Weights of a small spectrogram enhancement model: 2.06M parameters.
Rows from block 4 of a small spectrogram enhancement model, named by matrix and row number. Rows with one number belong to one channel. Each number is 50 + 10 x the weight over its row's rms, rounded and kept within 0 to 99. All counts start at 0.
Before each channel's rows are labels from the 100 clips, of 14976, where the channel reaches its highest value: "peak on" is the class under the peak; "strongest on" is what is common among them. Only what is clearly more common there than usual is listed. The data: two synthetic voices taking turns or overlapping, over music, noise or silence.
# convs1: first pointwise conv (model.enc.1.1.convs.1.weight, 192x192x1x1), inputs 0-63
# convs3: second pointwise conv (model.enc.1.1.convs.3.weight, 192x192x1x1, transposed), outputs 0-63

peak on: deep voice
strongest on: thin (high-pass); deep voice; first voice: deep voice
convs1.132:45 55 44 30 37 49 58 65 54 51 37 63 51 50 66 39 72 47 42 36 43 38 56 33 48 47 38 41 42 56 33 47 53 58 31 38 43 45 60 44 45 51 50 68 49 65 51 61 57 40 45 23 34 55 54 44 41 77 50 54 37 57 47 53
convs3.132:56 56 51 56 47 52 48 48 46 67 40 38 55 27 55 66 39 49 74 51 43 50 51 48 61 59 55 61 40 54 48 53 68 48 49 44 41 56 35 40 48 44 52 68 47 51 37 49 52 43 36 42 34 53 47 41 59 53 58 55 57 49 52 47

peak on: deep voice
strongest on: deep voice; first voice: deep voice
convs1.2:54 52 61 68 50 39 57 52 45 55 60 63 59 54 50 43 49 64 51 57 72 28 55 74 58 47 51 53 42 54 51 50 43 51 49 32 62 42 51 48 53 49 66 66 57 59 42 59 56 58 46 60 79 47 65 59 54 59 60 53 52 54 40 51
convs3.2:47 48 51 45 51 62 53 37 28 50 57 54 54 71 59 57 59 57 54 53 50 52 39 48 61 48 38 60 57 55 69 66 57 57 46 48 50 57 30 58 81 48 64 42 59 43 41 46 60 57 52 69 58 49 50 45 45 46 51 59 43 65 45 51

peak on: deep voice; low voice
strongest on: thin (high-pass)
convs1.156:66 35 52 59 46 49 49 67 44 40 43 43 35 41 64 55 53 51 46 44 43 44 47 80 52 61 57 38 53 54 44 41 40 45 53 56 49 52 42 44 44 45 61 47 55 58 56 50 55 42 55 66 42 74 43 57 63 63 60 45 53 42 30 56
convs3.156:49 43 30 45 60 64 57 53 47 49 58 57 70 57 40 33 55 44 43 57 52 56 49 52 43 42 50 49 53 44 51 62 41 55 54 40 63 48 46 51 62 38 44 52 37 49 70 52 45 51 62 65 64 42 60 62 57 45 63 56 41 34 52 51

peak on: deep voice
strongest on: deep voice; first voice: deep voice
convs1.24:47 53 69 47 65 52 57 51 52 62 53 30 54 76 54 60 63 62 50 45 46 74 58 70 52 58 58 46 62 44 53 59 54 60 51 36 70 44 49 58 58 45 50 71 50 62 57 48 30 48 47 45 63 42 58 49 51 57 53 45 41 51 64 63
convs3.24:46 40 46 35 60 56 45 56 45 36 70 40 52 61 61 48 55 56 38 54 51 43 48 53 45 23 56 58 51 68 50 52 39 51 56 40 54 53 60 56 51 50 49 56 70 45 56 49 70 61 44 36 55 68 54 51 53 62 58 65 57 55 58 43

peak on: low voice
strongest on: first voice: low voice
convs1.68:52 32 58 49 22 43 57 52 57 43 43 39 53 33 43 54 43 38 44 39 44 54 50 26 69 61 44 52 55 51 51 35 42 53 49 60 41 46 64 66 52 58 62 53 59 31 93 47 66 46 39 59 39 52 65 56 38 48 59 52 41 49 57 38
convs3.68:70 62 37 43 32 58 56 46 52 47 57 48 57 55 53 51 51 47 40 60 52 40 42 08 37 46 50 47 45 44 56 52 53 60 54 53 56 56 50 55 42 39 44 49 60 50 54 61 50 61 64 59 37 50 51 51 55 34 38 24 56 39 47 33

peak on: low voice
strongest on: low voice; first voice: low voice
convs1.97:60 41 38 40 45 59 60 38 38 60 53 47 47 45 42 48 50 28 67 41 45 34 38 63 50 49 53 63 73 44 54 50 35 41 51 51 63 43 47 56 43 32 39 37 61 50 58 60 34 48 50 35 47 53 57 68 60 40 47 38 34 48 46 56
convs3.97:66 42 53 43 62 45 48 47 68 55 40 56 67 49 51 44 69 47 31 54 57 52 61 33 58 65 59 55 53 47 69 56 47 45 61 54 65 38 55 48 45 53 43 41 64 48 64 45 51 73 22 58 28 57 59 46 35 36 62 38 51 41 60 42

peak on: no speech
strongest on: background: everyday noise; stream; second voice: none
convs1.25:51 39 45 49 58 33 62 62 69 48 46 54 54 44 42 48 52 52 70 53 61 34 53 55 54 30 36 49 45 47 60 48 59 58 41 63 55 47 71 58 38 51 62 52 38 51 39 57 35 66 70 56 54 56 57 58 42 41 53 48 44 63 65 45
convs3.25:57 52 56 51 44 57 37 43 37 40 63 68 59 59 48 55 53 55 37 47 48 58 42 48 47 51 43 48 71 50 52 41 58 60 42 29 66 49 60 52 45 49 48 55 65 55 48 57 61 78 67 55 61 52 63 52 60 77 44 54 50 50 33 51

peak on: high voice
strongest on: clipping
convs1.161:51 59 43 69 60 57 48 52 39 49 29 57 39 34 21 38 73 56 59 34 45 55 56 60 54 34 43 42 45 64 56 39 54 43 52 43 73 44 63 50 30 50 63 46 46 49 48 59 59 37 61 52 72 46 30 43 50 62 44 44 60 51 47 53
convs3.161:43 53 42 52 48 42 57 55 40 53 41 50 66 45 58 42 47 41 34 54 30 36 51 56 49 60 57 49 44 39 30 54 53 56 51 55 57 44 44 52 49 69 53 53 39 49 40 57 54 44 43 46 35 62 47 38 51 42 42 36 52 37 48 51

peak on: deep voice
strongest on: first voice: deep voice
convs1.102:48 40 62 37 35 53 48 46 48 56 42 47 45 46 46 44 44 55 44 55 46 27 52 55 59 53 51 50 43 36 52 65 67 61 48 54 54 43 44 54 66 47 62 55 51 57 45 53 46 56 58 45 56 57 47 49 53 64 55 57 59 59 50 45
convs3.102:52 64 41 46 61 53 39 47 38 50 48 49 55 60 54 43 58 60 59 38 48 53 34 37 60 26 54 43 55 55 21 52 47 62 45 48 48 53 70 55 45 44 47 55 56 64 41 53 67 60 68 65 64 55 50 44 62 58 40 59 58 47 57 49

peak on: child-like voice
strongest on: child-like voice; first voice: child-like voice
convs1.142:47 49 35 40 40 59 39 46 47 36 49 59 47 59 42 52 44 43 36 71 53 55 49 42 50 55 51 52 28 33 44 45 45 47 43 62 58 55 56 44 52 51 51 60 43 60 52 71 54 45 67 44 45 40 51 59 43 70 48 57 67 53 40 40
convs3.142:56 50 45 45 62 54 52 57 59 56 54 51 55 26 50 54 58 49 42 50 60 65 61 54 57 66 44 43 55 46 48 46 56 59 62 51 45 43 29 43 49 49 44 53 33 54 25 62 66 64 64 56 42 55 37 43 54 57 41 50 58 71 64 59

peak on: deep voice
strongest on: thin (high-pass); deep voice; first voice: deep voice
convs1.21:57 45 53 41 46 57 50 46 39 49 61 57 43 64 30 57 62 43 53 51 63 51 46 64 47 52 62 67 48 49 47 56 63 63 61 42 57 48 65 27 51 49 47 49 40 50 59 51 52 52 52 59 66 36 49 55 44 66 55 57 47 54 59 74
convs3.21:47 54 48 41 51 57 41 50 56 43 47 68 61 69 53 40 59 37 44 42 66 46 42 38 53 45 56 38 57 59 39 35 49 81 33 55 56 46 66 56 54 50 55 47 46 60 49 55 50 62 52 49 65 41 44 66 61 48 45 52 62 55 54 49

peak on: deep voice
strongest on: deep voice; first voice: deep voice
convs1.118:58 37 48 47 24 57 56 53 59 52 51 61 48 63 48 63 78 25 61 52 53 56 47 43 65 59 37 41 55 32 48 42 57 60 63 64 44 45 42 54 46 47 52 44 32 54 63 38 44 33 49 55 74 55 70 39 27 52 69 69 58 51 56 49
convs3.118:46 41 52 50 67 61 41 60 49 43 63 52 50 39 52 40 66 42 39 54 44 54 65 60 37 44 46 55 69 50 50 59 37 20 56 47 51 63 50 41 60 58 56 44 68 65 59 33 62 41 51 66 64 59 44 43 43 50 60 72 55 50 61 50

peak on: deep voice
strongest on: deep voice; first voice: deep voice
convs1.131:47 62 67 34 54 47 52 44 42 47 26 52 54 57 58 35 50 49 34 48 52 67 63 62 46 51 52 57 44 50 48 61 53 50 43 37 53 49 42 52 48 44 62 52 40 41 62 55 36 58 47 69 49 50 48 63 59 44 52 49 76 40 49 48
convs3.131:51 57 45 55 36 38 54 43 41 62 46 61 45 45 56 50 53 63 61 53 35 75 47 47 51 71 43 37 45 22 50 51 48 38 29 63 44 54 37 54 62 63 37 65 40 63 30 50 41 42 47 59 53 41 49 35 47 46 42 36 56 48 55 51

peak on: deep voice
strongest on: deep voice; first voice: deep voice
convs1.144:68 56 51 60 43 46 43 64 44 47 41 64 45 54 49 48 49 61 41 49 30 48 60 34 48 57 48 58 47 48 14 54 54 53 42 34 62 43 51 47 42 57 37 54 32 49 66 49 52 54 53 44 62 41 51 44 53 69 51 58 47 35 56 47
convs3.144:51 51 44 52 46 39 65 53 37 50 39 40 52 70 40 39 39 49 58 64 45 57 64 40 58 49 42 48 43 29 50 57 37 57 55 52 45 68 39 51 50 42 59 61 43 37 43 47 49 40 43 56 61 41 45 51 41 53 55 43 54 36 33 51

peak on: low voice
strongest on: low voice; first voice: low voice
convs1.172:56 59 52 45 69 63 51 60 52 46 41 54 50 55 51 43 66 58 54 44 54 42 50 64 68 69 53 56 48 53 47 58 57 40 40 44 28 46 25 50 38 37 55 59 37 40 60 60 33 52 53 53 51 65 45 67 65 61 66 60 49 63 38 45
convs3.172:56 64 35 56 58 53 38 57 50 39 64 34 42 45 41 61 59 49 42 34 40 47 45 69 34 41 45 32 56 63 41 46 54 42 57 51 60 44 47 48 40 39 58 51 56 60 40 57 30 57 59 50 57 50 40 49 55 47 46 61 42 75 70 43

peak on: deep voice
strongest on: clipping
convs1.124:55 50 32 52 47 35 31 58 44 49 26 67 43 67 47 41 68 37 37 54 57 60 61 34 57 62 63 38 39 54 49 52 62 42 39 24 38 48 47 50 38 53 59 50 53 44 63 40 44 51 35 59 45 52 38 47 54 53 62 56 54 29 64 39
convs3.124:52 35 46 41 49 58 47 48 52 60 57 50 45 63 56 48 49 53 63 55 38 63 47 78 52 38 54 51 65 42 40 57 36 44 42 62 42 52 49 59 57 47 48 64 37 56 49 37 48 59 28 34 71 40 46 27 30 52 63 40 36 49 49 60

peak on: no speech
strongest on: background: everyday noise; stream
convs1.59:44 64 59 64 69 45 52 59 60 46 50 50 52 56 58 45 57 58 47 65 46 73 61 41 36 69 46 47 63 57 46 50 64 42 54 48 46 46 57 51 47 49 59 41 34 70 38 62 45 62 55 46 59 54 48 47 58 31 66 40 53 50 62 34
convs3.59:46 46 48 62 58 38 44 56 57 43 45 49 59 58 55 59 39 72 34 40 51 49 59 56 61 40 43 64 53 59 39 34 42 52 45 61 49 46 45 63 48 33 44 41 73 58 57 56 58 61 69 57 70 43 51 42 55 68 47 53 60 29 48 45

peak on: deep voice
strongest on: thin (high-pass); first voice: deep voice
convs1.18:49 63 67 54 53 45 51 55 61 55 57 54 33 60 40 61 36 53 48 55 47 32 46 61 50 56 49 50 36 49 61 44 51 53 59 49 34 41 61 48 54 35 29 59 57 47 42 50 68 46 50 66 73 28 65 50 44 60 58 55 41 50 63 49
convs3.18:50 45 54 47 47 54 47 59 46 68 52 57 61 64 53 53 56 50 61 58 58 57 49 50 63 33 39 59 47 34 47 55 54 53 71 62 46 64 36 64 50 60 37 48 49 58 51 48 70 50 46 63 53 40 44 50 65 41 46 59 48 53 56 56

peak on: deep voice
strongest on: deep voice; first voice: deep voice; reverberation
convs1.89:39 51 46 38 54 51 54 50 44 38 52 57 41 59 48 64 49 36 59 51 60 44 45 42 60 35 74 52 56 61 50 37 56 38 52 35 58 40 37 57 44 49 52 52 50 34 50 45 33 37 52 49 61 48 55 48 38 51 57 48 43 35 49 55
convs3.89:48 58 42 58 66 32 50 36 32 36 44 56 29 50 29 51 45 53 60 54 34 81 50 44 49 31 43 45 30 46 30 41 40 47 44 45 47 42 43 45 36 44 50 65 67 36 40 39 52 46 50 53 56 37 51 53 36 72 49 49 55 59 52 40

peak on: deep voice
strongest on: first voice: deep voice
convs1.126:55 43 54 60 26 64 22 49 53 51 47 46 56 62 45 31 51 45 47 66 54 48 62 57 54 58 51 42 46 33 51 53 50 59 31 48 47 55 54 52 67 52 75 48 55 47 70 52 45 42 52 56 40 41 43 50 51 46 44 69 53 28 59 48
convs3.126:53 42 52 42 64 50 62 46 44 51 52 50 44 45 39 62 67 52 51 54 64 46 43 42 43 53 52 51 45 32 77 50 56 44 58 46 40 41 62 40 51 48 63 35 64 46 48 49 66 52 53 38 46 53 64 48 61 59 55 40 45 63 46 53

peak on: child-like voice
strongest on: child-like voice; background: none; first voice: child-like voice
convs1.38:40 48 37 37 59 43 71 62 46 45 45 19 41 64 61 43 51 50 58 43 45 47 41 51 68 54 37 48 41 35 45 70 49 55 59 59 49 54 46 60 61 35 64 53 49 61 53 63 48 47 41 56 43 57 60 66 53 60 52 59 47 51 56 38
convs3.38:52 49 60 58 36 44 57 66 55 35 54 39 51 45 53 58 43 41 54 53 43 36 35 64 42 46 47 46 34 50 46 53 40 47 32 37 61 59 53 36 48 57 49 64 53 31 70 38 48 31 37 47 51 50 66 78 33 45 57 65 49 42 40 48